A small contrastive image-text model, trained from scratch: 22.1 epochs.
Rows from block 10 of the image encoder of a small contrastive image-text model, named by matrix and row number. Each number is 128 + 24 x the weight over its row's rms, rounded and kept within 0 to 255. All counts start at 0.
After each channel's rows are labels from the 100 images, of 14848, where the channel reaches its highest value: "strongest on" is what is common among them; "patch colour" is the nearest of a few named colours to the mean colour under the peak. Only what is clearly more common there than usual is listed. The data: procedural textures in two colours, tilted and lit.
# conv: 3x3 conv (encoder.blocks.10.conv.weight, 192x192x3x3, each kernel summed), inputs 0-95

conv.25 [132 144 131 127 100 119 111 103 124 152 110 137 109 108 139 153 156 136 114  97 147  98 135  97 161 122 171 139 136 179  88 124 123 142  87 156 104 143 137 160 102 179 158 170 103 100 194 120 149 134 116 144 115 130 132 120 150 134  97 146 157 191 144 134 140 165  98 146 136 145 149 178 142 119 128 111 127 105 130 125  99  94 135 126 181 119  80 149 133 124 137 175 134 111 169 148]
strongest on: purple; ground colour: purple; brick
patch colour: purple

conv.143 [131 124 125 131 138  80  87  98 139 117  96 119 166 104 131 155 109 129 151 160 117  92 137 121 140 129 127 100 123 104 127 110 125 152 126 134 124 121  95 141 113 110  58 100 167 154 102 142 128 135 111 113 116 113 111 101  91 158 141 133 152 115 150 114 157 120 159 126 107 149  83  89  75 153 138 128 150 137 138 130 116 165 177 116 122 113 154 100 112 113 144 138 116 120 153 111]
strongest on: red; pattern colour: red; striped; wood
patch colour: red

conv.121 [ 87 147 172 134 158 156 148 116  87 144  90  98 148 138 127 127 142 139 142 125 148 126 178 138 114  86 124 154  98 136 163 158 131 118 154 166 123 177 118 143 140 155 159 134 103 132 159 127 136 101 170 111 132 139  87 150 138 127 120  92 114 160 134 122 123 173 115  93 109  74 146 147 116 135  70 109 134 118 113 103 117 123 107 127 155 131 109 101 107 130  89 143 139 118 137 140]
strongest on: speckled; green; red; ground colour: green
patch colour: green

conv.135 [152 112 142 116 133  79 125 116 123 123 115 150 150 134 115  61 126 154 123 144  96 106 141 132 112 158 133  87 114 129 115 156  62 132 138 157 143  77  95 141  65 154 113 124 134 142 125 134 131 144 122 119 132 116  74 152 129 141 125  96 130  92 146  97 118 130 130 137 126 124 112 107 132 131 104  69 118 120 150 113 115 107 122  79 113  86  99 132 119  94 120  99 161 152 142 152]
strongest on: teal; blue; green; ground colour: blue
patch colour: blue; green

conv.16 [148 154 150 131 116  91 139 121 119 130  75 130 143 108 141 131 178 161 138 112 140 131 108 121 134 150 163 140 125 135 112 119  94 124 121 154 111 122 103 143  86 161 164 132 146 116 182 127 113 149 155 136  99 118 129 109 123 151 125 124 135 146 110 149 107 184 114 124 144 138 133 158 107 163 100 116 148 109 104 108  57 105 131 135 154 117  98 167 115 108 140 152 158  64 113 195]
strongest on: orange; brick; pattern colour: red; cracked
patch colour: pink

conv.12 [ 82 133 119 111 160 125 142 106 122  92 143 119 120 146 101 139  69 128 135 150 153 123 122 187 130  93 113 136 142 112 149 136 141 138 144  78 129 125  98  71 149 116  73  78 152 132  66 142 120 110 118  90 120 101 108 146 104 109 173 152 109  82 159 106 148  70 136 126 103 139 138 104 140 148 124 168 121 178 148 136 160 159 127 108  66 120 174 138 100 130 113  98 147 140 162 111]
strongest on: white; purple; ground colour: white; pattern colour: purple
patch colour: pink

conv.73 [125 125 154 117 126 117 133 133 119 143  87 118  81 100 119 117 133 129  82 105 142  61 133 115 129 116 142 140 129 163 116 164  90 106 118 188 102 104 134 129  86 159 111 150  98 115 140 112 139 131  99 129 107 128 131 129 166 162 136 130 170 147 104 128 114 137 117 151 145 142 126 126 152 106 116  98 129 134 150 108 117  82 129  89 148  89  40 151 121 126 141 138 137 129 133 141]
strongest on: purple; ground colour: purple; green; pattern colour: green
patch colour: purple

conv.133 [147 145 133 148 121 102 144 128 143 171  98 157 125 137 121 124 129 161 151 155 146  92 126 152 144 117 163 111 150 110 107 130 127 142 122 136 138  83 102 132 119 157  92  83 152 133 131 133  81 181 116 110 127 108 126 163 130  92 123 150 110 135 142 118 110 105  67 152 181 155 124 105 151 167 126 142 113 106 160 106 111 116 131 106 113 107 152 160  76 124 155 130 172 135 161 150]
strongest on: yellow; ground colour: white; brick; cracked
patch colour: pink

conv.29 [ 96 158 130 118 125 160 125 133 107 144 127 101  98 132 145 175 129  85 101  54 143 142 143 155 156 109 144 132 115 162 155 125 148 115 128 105  85 175 151 125 153 139 162 159 107 113 164 107 137  92 149 150 111 146 137 120 120 129 133 141 151 149 122 151 136 154 111 113 113 128 166 157 127 131 122 137 120 121  74 109 127 108 123 140 169 148  99 115 141 126 110 171  98 121 132 114]
strongest on: pink; ground colour: pink; green; pattern colour: green
patch colour: pink

conv.22 [140 147 133 130 108 137  72 157 127 138 126 127 109 112 141 135 161 120 121 110  87 126 119 152 131 130 151 102 112 154 137 136 110 122 135 130 141 118 167 124  78 125 164 149 106 135 172 122 120 108 131 127 126 140 119  54 106 147 149 103 137 116  38 130 111 158 106 124 123 115 156 140 128 150 128  99 153  94 111 129  85  93 123 127 134 122  65 117 140 113 117 129 115 175  61 156]
strongest on: brick; ground colour: pink; pattern colour: red; cracked
patch colour: pink

conv.21 [142 161  99 145 111 136 112 141 142 147 130 127  78 142 121 156 131  85 106  82 128 141  83 123 155 129 157 123 128 143 130  75 174 129  91 110 103 134 164 115 155  95 122 128 114 104 140 118 124 128 122 148 123 123 172 102 112 152 133 156 130 141  93 134 108 125 110 122 147 134 136 135 114 135 164 178 130 112  82 140 103 120 144 183 143 140 134 140 121 168 153 170 101 119  93  94]
strongest on: pink; green; pattern colour: green; cracked
patch colour: grey

conv.153 [ 79 174 113 132 105 129 110 161 139 120 121 101 134 105 142 157 133  78 127  74 132 126 122 178 119  81 140 141 123 117 179 101 100  95 132 102 107 144 153  82 127  83 157 119  99 113 149  99 111  71 151  90  93 124 130 124 138 159 170 131 118 114 131 157 124 146 133 111 115 142 138 147 133 173 135 113 133 109  81  97 152 120 130 129 124 127 124 128 113 136 133 144  87 123 117 132]
strongest on: ground colour: grey; pattern colour: green; labyrinth; cracked
patch colour: grey

conv.137 [146 117 150 150 121  87 129 136 117 107 104 122 147 128 106 103 177 150 151 141 132 111 112 115 115 144 159 110 153 125 102 117 118 149 124 177 125 103 100 134  94 151  92 106 166 128 148 154 122 165 117 137 121 112 133 136 104 162 137  98 124 136 127 121  86 140 116 126 129 129 105 103  85 139  89 108 155 113 135 144  76 132 142 130 155 114 128 131 117  97 149 128 156 115 127 158]
strongest on: yellow; cracked; ground colour: white; brick
patch colour: orange

conv.3 [ 92 159 148 132 155 148 127 145  80 113 119  97 140 120 125 131 155 137 139 125 135 161 158 183 130 112 146 133 112 145 162 155 108 124 147 124 133 168 134 131 111 166 176 147 142 143 165 134 134  83 207 104 120 151 103  97 116 120 149 107 117 123  95 149 133 180 125 103  87  89 160 140 110 146  88 125 164 123 104 105  94 115 118 122 143 129  71 120 146 108  84 132 143 138 136 169]
strongest on: purple; ground colour: purple; brick
patch colour: purple

conv.9 [ 86 136 116 100 160 153 147 114 103 110 159  95 118 169 135 160  96 120 136 129 139 171 127 161 151  94 108 134 123 125 162 122 181 112 146  47 121 167 115  99 210 110 111  93 136 117  85 143 121 111 131 111 129 119 114 136  89  81 148 155  99 106 141 123 156 106 129 110 110 134 145 119 119 123 103 188 109 149 107 132 150 163 108 138 112 136 155 116 111 147 100 117 135 131 140  83]
strongest on: brick; purple; pattern colour: purple; ground colour: pink
patch colour: pink

conv.63 [ 68 148 115 127 160 130 139 119 121 106 146 110 131 151 103 131  92 151 147 164 150 133 138 192 139  81 116 130 150 106 149 138 146 132 141  87 143 132  93  86 161 121  83  94 141 133  76 139 123 111 134 101 115  99 116 156 116  82 151 155  97  89 167 110 144  93 117 120 113 149 149 104 143 158 120 165 106 174 151 132 168 156 109 114  84 142 186 156  90 142 119  98 153 136 162 116]
strongest on: white; cracked; ground colour: white; brick
patch colour: red

conv.150 [111 142  99 121 132 126  85 169 147 120 142 107  80 134 139 154 101 119 100 130 102 114 120 152 165 103 128  95 141 140 139 133 137 132 124  86 150 110 159  67 134 104 112 118  97 124 117 114 104 116 103 125 130 124 129 117 129 116 135 168 141  97 129  93 129  92 101 130 134 157 133 117 143 136 156 159  99 143 144 117 147 119 112 106 124 111 152 127 121 145 127 124 135 169 110  70]
strongest on: yellow; pattern colour: yellow; brick; grey
patch colour: grey

conv.173 [122 132  78 156 134 105 102 150 160 135 121 148 151 133 136 126 148 153 161 170  84 123 120 137 155 121 136  62 142  74 107  78 122 137 100 104 155 112 111 121 123 121 110  83 146 128 117 146 107 134 121 135 107 118 136 125  89 122 125 139  90  98 143 113 118 119 117 117 135 143 131 115 108 161 142 157 123 140 153 144 123 158 150 138 111 139 189 148  91 142 150 119 149 120 130 133]
strongest on: brown; ground colour: brown; green; pattern colour: green
patch colour: brown

conv.72 [137 150 120  84 129 127 120 121 112 132 143 116 148 157 126 130  98 111 112 107 111 173 127 196 121 137  95 106 123  75 140 112 126 136 159  73 106 149  79 138 149 119 138 116 155 136 107 116 128 120 201 127 145 135 104 134  97  67 160 121  86  98 164 132 155 126 140 123 124 117 150  96 127 163 117 122 149 118  86 108 124 118 129 117 126 119 125 103 140  91  87 126 117 116 149 128]
strongest on: speckled; veined; ground colour: green
patch colour: green

conv.107 [116 137 128 122 141  80  96 136 128  92  70 105 104 102 102 141 100 117  91 128 117  96 115 116 152 100 117 106 150 140 132 130 138 116 135 114 143 115 139  72 103  91 101  98 123  98 133 111  96 116  92 102  98 121 140  85  99 135 131 152 118 120 104  73 124 113 116 116 102 150 135 104 108 138 136 165 118 146 141 107  98 138 115 137  98  68 137 137 103 147 132 121 114 148 128  94]
strongest on: pattern colour: yellow; ground colour: pink; brick; cracked
patch colour: pink

conv.14 [ 95 158 131 141 125 146 115 160 123 132 117 111 136 121 147 157 151 107 136  94 118 148 142 167 131 100 151 135  89 142 164 137 115  95 141 109 133 160 159 108 124 130 165 134 103 123 160 106 117  54 170  98 108 142 109  86 120 152 156 112 121 120  71 151 132 166 126 104  99  99 156 137 120 158 116 113 127  98  67  92 106 113 136 132 148 124  71 100 138 116 121 152 109 132 101 146]
strongest on: green; pink; pattern colour: green; ground colour: pink
patch colour: pink

conv.106 [106 165 134 134 157 125 167 115 101  95 113 123 148 151 119 159 142 131 144 115 167 169 135 176 130 122 122 145  90  91 179 110 145 121 141 110  90 178  72 129 166 138 143  79 148 137 146 139 122 122 177 105 128 115  92 145  88 110 155 125  77 125 153 123 145 159 137  93  89 102 143 138  97 161 100 149 154 126  89 118 134 155 123 151 142 121 141 138 102 133 104 153 151  69 145 149]
strongest on: speckled; ground colour: green
patch colour: green

conv.17 [ 89 133 172 122 147 166 144 122  91 143 118 111  89 133  94 122 161 146  97 107 153 126 153 146 131  99 143 155 119 182 142 179 138 104 141 159 128 147 146 122 135 173 134 157  90 134 140 124 128 109 131 123 119 140 122 121 143 139 141 108 141 140  74 134 101 152 104 119 117 103 158 139 135 121 101 117 129 138 136 117 115 101 110 130 160 133  48 148 133 136 104 140 156 128 101 127]
strongest on: cracked; green; ground colour: green
patch colour: green

conv.68 [ 85 164 134  75 123 147 121 134 111 109 161  70 147 136 161 162 120 103 116  94 125 162 153 173 142 125 114 120 124 130 176 125 108 123 152  81 101 177 129 116 159 110 169 123 123 116 138 118 144  79 172 121 108 143 100 134 110 106 159 112 120 126 153 154 165 129 145  99  79 127 140 142 107 158 101 112 125 116  90 101 146 118 129 100 136 124 112 105 137 117  79 127 105 123 140 118]
strongest on: purple; ground colour: purple; labyrinth
patch colour: purple

conv.27 [135 164  95 111 110 134 110 152 141 152 146 117 107 130 118 156 132  71 110  86 124 131  89 140 149 125 140 121 132 148 158  83 140 116  96  82  95 133 171  98 141  89 129 119 127 119 133 115 115 114 125 142 117 111 163  83 117 162 172 155 143 130 102 127 126 132 142 139 157 125 130 137 118 144 159 155 133 116  78 125 105 118 151 146 147 133 119 119 124 167 137 164  75 112  95 100]
strongest on: green; pattern colour: green; pink; ground colour: pink
patch colour: grey; pink

conv.88 [139 116 128 131 124 149 110 131 111 176 143 139 121 148 132 102 216 154 126 117  72 152 120 134 111 128 137 110 113 141 114 131 117 119 125 127 162 140 131 134 123 139 162 142 122 130 174 142 100 125 155 140 133 141 111 111 112  88 130  81  93 132  82 151  79 173 105 116 162  89 159 154 143 130  94 100 141  99 100 122  98 116 104 143 154 132 102 149 144 134 103 123 132 144   3 140]
strongest on: purple; brick; ground colour: purple; brown
patch colour: purple

conv.156 [126 169 118 146 137 131  97 135 104 142 141  89 145 131 151 173 159 136 156 128 116 154 120 145 137 131 134 113 126 137 141 102 159 137 132 122 140 166 128 132 142 128 146 131 151 146 167 164 139 115 154 136 129 126 129  81  69 137 156 128 138 140 123 148 138 171 154  95 124 116 137 152  82 160 119 140 181 111  88 147  90 159 147 186 173 146 129 129 133 141 111 174 123 118 102 133]
strongest on: orange; ground colour: orange; cracked; brick
patch colour: orange

conv.128 [152 149 117 149  94 121 124 145 163 154 108 168 132 137 139 107 178 159 163 136 113 119  97 157 123 150 175  97 142 112  63 109 111 120 107 104 132  90 129 149 100 159 143 113 149 121 153 127  93 140 144 136 128 109 137 136 119  98 113 124 108 126 127 160  98 146  64 146 168 133 142 131 139 177 139 131 128  93 129 113 113  94 134 119 136 146 143 167 103 127 153 131 165 115 113 164]
strongest on: brick; brown; ground colour: brown
patch colour: brown

conv.158 [123 143  89 129 105 122 135 139 150 120 110 143  75 131 125 143 101 107 107 119 149  98  81 146 151 119 148 129 174 132 106 126 144 109 102  87 102 106 141  75 138  99 100  99 122  80 118  95 112 139  64 118 114 112 144 145 142 102 121 176 143 111 125 101 127  55  82 146 161 182 132 103 148 139 152 177  60 135 152 122 146 103 113 127  99 113 158 156  96 139 152 124 149 129 126  96]
strongest on: yellow; pattern colour: yellow; grey; white
patch colour: pink

conv.115 [106 134 142 146 124 126  41 109 132 139 111 124 132 108 145 136 180 152 143 141  53 117 120 125 150 109 137  83 121 151 127 139 130 136 132 156 172 127 138 113 115 129 129 125 126 140 148 144 128 121 120 132 128 122 123  50  97 137 136 106 131 114  27 141 109 152 136 116 128 132 146 137 136 144 125 127 152 119 137 141  93 139 142 160 148 146 133 149 111 145 131 143 134 178  20 143]
strongest on: yellow; brick; cracked; ground colour: yellow
patch colour: yellow

conv.34 [143 153 143 138  79 137  97 155 156 165 119 139  98 111 142 121 153 135 135 119 122 106  89 141 135 134 177 125 149 170  84 139 121 119 104 144 122 104 160 113 106 125 144 134 130 113 164 115  75 129 129 123 125 104 139 122 145 132 135 126 119 142  92 148  79 134  42 146 175 138 149 146 156 165 138 122 140  94 132 102 125  76 115 124 133 135 122 170  94 162 162 128 139 143  95 144]
strongest on: brick; pattern colour: brown; ground colour: pink; cracked
patch colour: pink

conv.95 [172 160 125 148 125 137 120 153 131 169 142 109 112 144 125 157 128  96 143 113 132 155 107 153 141 144 148 132 139 135 132  71 177 148 104 108 103 149 150 141 144 108 104 104 159 134 149 127 112 132 139 122 147 132 133  92  84 152 156 149 138 153  76 149 131 139 126 119 172 131 134 130  97 139 145 168 152 116  81 124  90 142 149 176 148 140 140 111 129 168 140 166  97  97 101 100]
strongest on: wood; striped
patch colour: grey

conv.161 [118 142 143 131 145 102 114 103 116 141  77 113 121  54 124 133 149 108 118 121 137  74 153 136 122  93 147 146 119 125 144 137 108 139 116 192  98 139 129 143 101 163 134 154 135 126 177 141 173 105 136 133 111 143 146 117 149 181 150 124 158 157 132 131 137 159 145 144  97 136 143 146 109 128 112 101 168 126 135 140 113 126 143 122 150 123  65  71 134  97 134 139 129 129 144 168]
strongest on: purple; ground colour: purple; orange; pattern colour: orange
patch colour: purple

conv.89 [146 155 136 133 155 102 131 127 135  87  76 124 117  89 137 150 110 111 123 118 172  88 160 172 148 117 164 156 133 114 163 127 112 154 121 155  74 149 120 141 102 156 127 160 154 132 157 128 153 127 154 155 109 164 145 130 151 182 174 140 151 165 144 141 134 149 135 142  95 145 128 132  98 148 124 122 161 147 123 120 104 126 150 107 134  90  84 114 152  93 154 152 142 108 185 161]
strongest on: pattern colour: red; ground colour: pink; cracked; brick
patch colour: pink

conv.64 [130 159 104 119  98 136  99 134 140 151 151 103  97 144 122 137  90  94 114 103 109 157  81 161 133 115 121 119 128 117 127  95 162 118 133  54 112 136 135 104 181  68 122  97 118 118  89 121 107 112 140 119 130  88 133 107  75 110 155 149 101 120 124 153 108  97 125  98 154 133 140 140 113 147 158 164 136  96  83 129 138 128 123 154 105 146 154 129 110 163 132 132  95 143  99  78]
strongest on: wood; black; ground colour: black
patch colour: grey

conv.144 [122 137 132 151 117  76 162  88 128  89  88 134 155 102 126 131 140 139 163 131 150 122 116  80 116 128 131 142 128  76  95  91  92 113 109 140 104 105  80 141  87 144 127 101 141 119 144 121 108 132 121 108 100 113 115 148 127 130  80  95 118 140 134 118 120 148 116 121 105 127  94 121 104 147 105 114 125 112 120 103 103 127 128 129 126 106 130 133  99 101 140 140 144  46 149 194]
strongest on: orange; red; pattern colour: red; yellow
patch colour: orange

conv.6 [160 160 121 137  96  88  59 173 173 148 115 129 127 100 142 146 153 127 128 121  91 108 103 147 149 138 167  93 138 144 133 114 126 126 100 134 126 105 160 122 110  94 132  98 138 120 165 126 100 133 125 117 133 101 136  97 112 138 153 133 133 123 116 136 134 132  76 152 167 157 135 123 130 157 163 126 143 112 141 117 126 105 131 128 127 120 135 153  90 161 178 131 112 150 115 139]
strongest on: brick; ground colour: grey; pattern colour: brown; cracked
patch colour: grey; pink

conv.31 [ 96 128 109 140 150 101 134 105 131  95 116 136 138 131 130 121 103 158 168 194 147 100 141 147 151  90 136 107 150 100 141 124 122 133 128 118 153 112  92  97 123 131  60  95 154 132  84 142 114 132 103 119 112 133 130 151 128 121 157 136 111  84 137 127 132  88 121 123 127 149 109  76 127 171 111 146 124 154 192 132 134 152 130 106  58 132 188 149 110 115 139  99 162 128 156 135]
strongest on: white; yellow; ground colour: white; pattern colour: yellow
patch colour: pink

conv.184 [118 136 120 134 142 105 159 124  96 137 146 137 138 154 158  91 148 165 137 159 129 155 142 133 145 127 143 112 150  90  88 131  88 124 151 128 166 118  82 146 110 153 158 107 144 128 139 136 110 127 160 104 145 156  98 176 114  87  86 112  90 111 162 130 108 135  94 113 134 125 142 139 120 148  75  94 126 131 150 112 134 107 101  83 112 110 142 134 145 107  92  83 172 122 150 145]
strongest on: brick; cracked; pattern colour: teal; pattern colour: blue
patch colour: purple

conv.110 [118 168  90 127  56 119 104 163 154 128 112 129  93 101 139 144 133  84 106  66 124  99  82 136 151 118 159 125 138 131 116 101 104 102 103  95 111 110 171 105  99 106 155 125  83 101 167  65  89 111 113 117 105 129 138 117 134 138 123 146 136 125 123 119 120 129  75 137 143 158 132 148 138 152 158 128 106  95 101  94 134  76 111 117 128 121 109 140 126 145 149 135 103 132 123 131]
strongest on: green; pattern colour: green; grey; ground colour: grey
patch colour: grey

conv.70 [130 147 139 127  81 123  91 145 140 136 102 131  68 111 143 143 127 107 103  84 129  84 109 171 155 116 179 131 150 184 111 142 107 118 114 156  91 123 177 120 104 138 143 160 105 100 167 105 122 120 117 125 110 119 128 125 133 178 162 136 166 151 120 137 115 134  71 147 127 156 160 155 142 151 142 106 134 100 127 112 118  77 124  96 138 102  88 154 111 139 154 141 136 150 129 129]
strongest on: brown; pattern colour: brown; cracked; brick
patch colour: pink

conv.169 [111 138 110 104 124 103 122 123 121  87 115  99 146 123 134 140  69 106 112 122 132 123 145 179 148 128  97 133 141  77 133 114  90 131 145 111 114 127  82 123 112 116 140 116 136 128  97 106 128  95 163  99 110 130 103 152 127 111 138 126 131  96 186 136 165 112 126 114  88 150 137 116 117 140 123 126 124 134 130  99 155 117 132  84  83 113 142 100 113  75 120 100 127 141 202 141]
strongest on: red; ground colour: red; brick; cracked
patch colour: red

conv.189 [114 115 170 131 157 124 133  92  74 131  99 117 129 113 111 100 143 146 125 145 135  88 153 148 103 105 136 140 111 158 142 191  97 128 145 214 137 126 113 143 100 179 110 159 125 149 132 132 157 131 135 135 120 129 104 110 141 153 139  88 147 141 108 137 120 149 144 126  96  94 146 120 126 113  69  77 143 145 157 130 116 119 135 106 148 126  63 131 123 115 110 134 152 151 145 159]
strongest on: red; cracked; honeycomb; pattern colour: red
patch colour: green

conv.50 [150 151 145 134  76 131 126 145 152 137  97 146  90 106 138 133 150 115 134 100 139  91 100 137 144 142 176 137 139 170  98 137 119 118 102 157  84 114 156 139  92 147 139 151 123 110 173 106 124 145 114 135 115 116 147 131 156 151 127 142 156 163  95 129 106 141  63 164 147 153 133 149 140 146 141 130 129  92 136 122 111  62 129 121 146 128  92 153 114 141 172 140 137 123 117 161]
strongest on: brick; pink; ground colour: pink; cracked
patch colour: pink

conv.56 [ 94 144 103 156 146 129 134 106 131 129 129 119 144 136 113 155  88 130 162 156 147 135 126 150 147  92 108 144 134  90 146 104 172 135 121  84 140 152 105 113 175 100  74  73 151 143  81 140 113 115 127 120 120  99 123 116  87  87 123 160  95 125 135 101 148 105 113 110 129 137 135 112 124 134 146 183 107 134 127 141 150 174 135 155  92 153 188 130  84 155 137 134 119 126 145  99]
strongest on: white; brick; cracked; ground colour: white
patch colour: pink

conv.181 [ 88 154 155 152 152 128  99 132 108 108  86 131 143  99 132 141 149 144 152 139 115 131 157 173 127  80 151 120 104 140 174 170 119 127 165 151 158 160 143 123 122 158 149 119 114 155 151 137 111  75 180 102 101 142 100  77  93 146 141 102  97 113 105 137 112 180 115 103  69  98 164 133 122 157 114 120 172 131 134 107 108 125 117 129 136 134  93 121 120 116 101 143 154 172 134 165]
strongest on: red; pattern colour: red; cracked; brick
patch colour: green

conv.148 [130 121 128 129 103 131 107 120 153 159 132 158  90 124 126  94 129 163 124 131 125  95  99 135 131 121 137 119 151 171  81 148 142 105 113 126 153  88 150 118 142 135 111 103 101 102 142 120  67 145  98 120 128  89 118 143 124  98 147 138  86 124 124 128  64  94  42 141 168 146 133 134 174 139 149 137  91 105 150 118 147  98  85 138 115 119 145 178  84 168 151 106 147 158 104  99]
strongest on: pattern colour: yellow; ground colour: grey; brick; cracked
patch colour: grey

conv.4 [120 150 128 101 105 157 132 126 116 178 135 126 109 126 134 151 139 108 100  72 144 142 145 142 142 132 141 148 132 151 131 115 132 114 113 100  99 165 124 146 133 165 172 171 107  94 173 105 138 103 157 141 120 144 122 114 136  79 124 130 137 161 119 147 142 160  99 128 157 132 153 169 141 128 124 104 126  99  80 106 109  92  94 140 152 133  56 123 145 114 100 142 107  96 154 140]
strongest on: purple; ground colour: purple; brick; pattern colour: green
patch colour: purple

conv.118 [110 147 168 141 183 152 154 135 110 132 125 100 134 143  92 123 139 126 136 131 169 139 173 203 137 115 135 173 146 154 173 168 145 149 142 166 115 160 117 128 140 143 113 151 141 159 128 146 154 112 175 160 136 134 131 117 135 144 175 127 122 158  93 136 121 170 132 102  99 101 147 115  99 138 105 136 161 138 117 139 105 138 130 131 160 139  91 111 124 147 132 152 144 102 146 146]
strongest on: green; ground colour: green; speckled; grid
patch colour: green

conv.35 [113 158 125 133 156 116  97 105  96 111 133 103 163 125 140 157 158 142 145 137 110 151 129 143 130 130 116 109 116 123 157 122 141 139 146 122 148 161 113 127 141 129 142 108 151 162 144 166 142 117 161 129 126 119 110  85  64 136 152 103 127 112 128 145 147 169 183  96  95 103 131 139  69 152 108 116 178 130 104 141 101 169 157 166 160 136 124 124 126 129  91 164 127 129 116 145]
strongest on: orange; ground colour: orange; pattern colour: brown; rays
patch colour: orange

conv.82 [104 112 128  96 163  97 132 129 121  87 138 106 116 116 146 145  55 126 117 144 157  97 147 177 154 111 126 132 142 120 151 146 128 135 131 119 127 114 123  83 119 132  62 115 150 127  89 138 137 125 107 118 107 137 140 105 142 144 195 161 147 103 138 121 161  77 150 130 108 147 103  80 124 126 118 162 131 185 164 129 135 144 132  95  77  88 140 117 132 102 128 102 140 144 171 114]
strongest on: white; yellow; ground colour: white; pattern colour: yellow
patch colour: pink

conv.98 [160 115 131 152 115 113  84 145 121 150 122 138 129 119 120  93 174 139 138 135  58 110 109 129 113 157 148  62 129 142  97 138 116 142 126 166 152  70 130 130  75 144 128 135 138 150 162 150 137 138 107 138 128 117 105 110 109 155 145  71 144 115  98 111  87 147 129 125 143 107 122 117 134 131 104  89 162  97 129 147  69 123 139 141 146 127 107 115 122 114 127 135 133 180  81 171]
strongest on: green; pattern colour: green; teal; ground colour: teal
patch colour: green; blue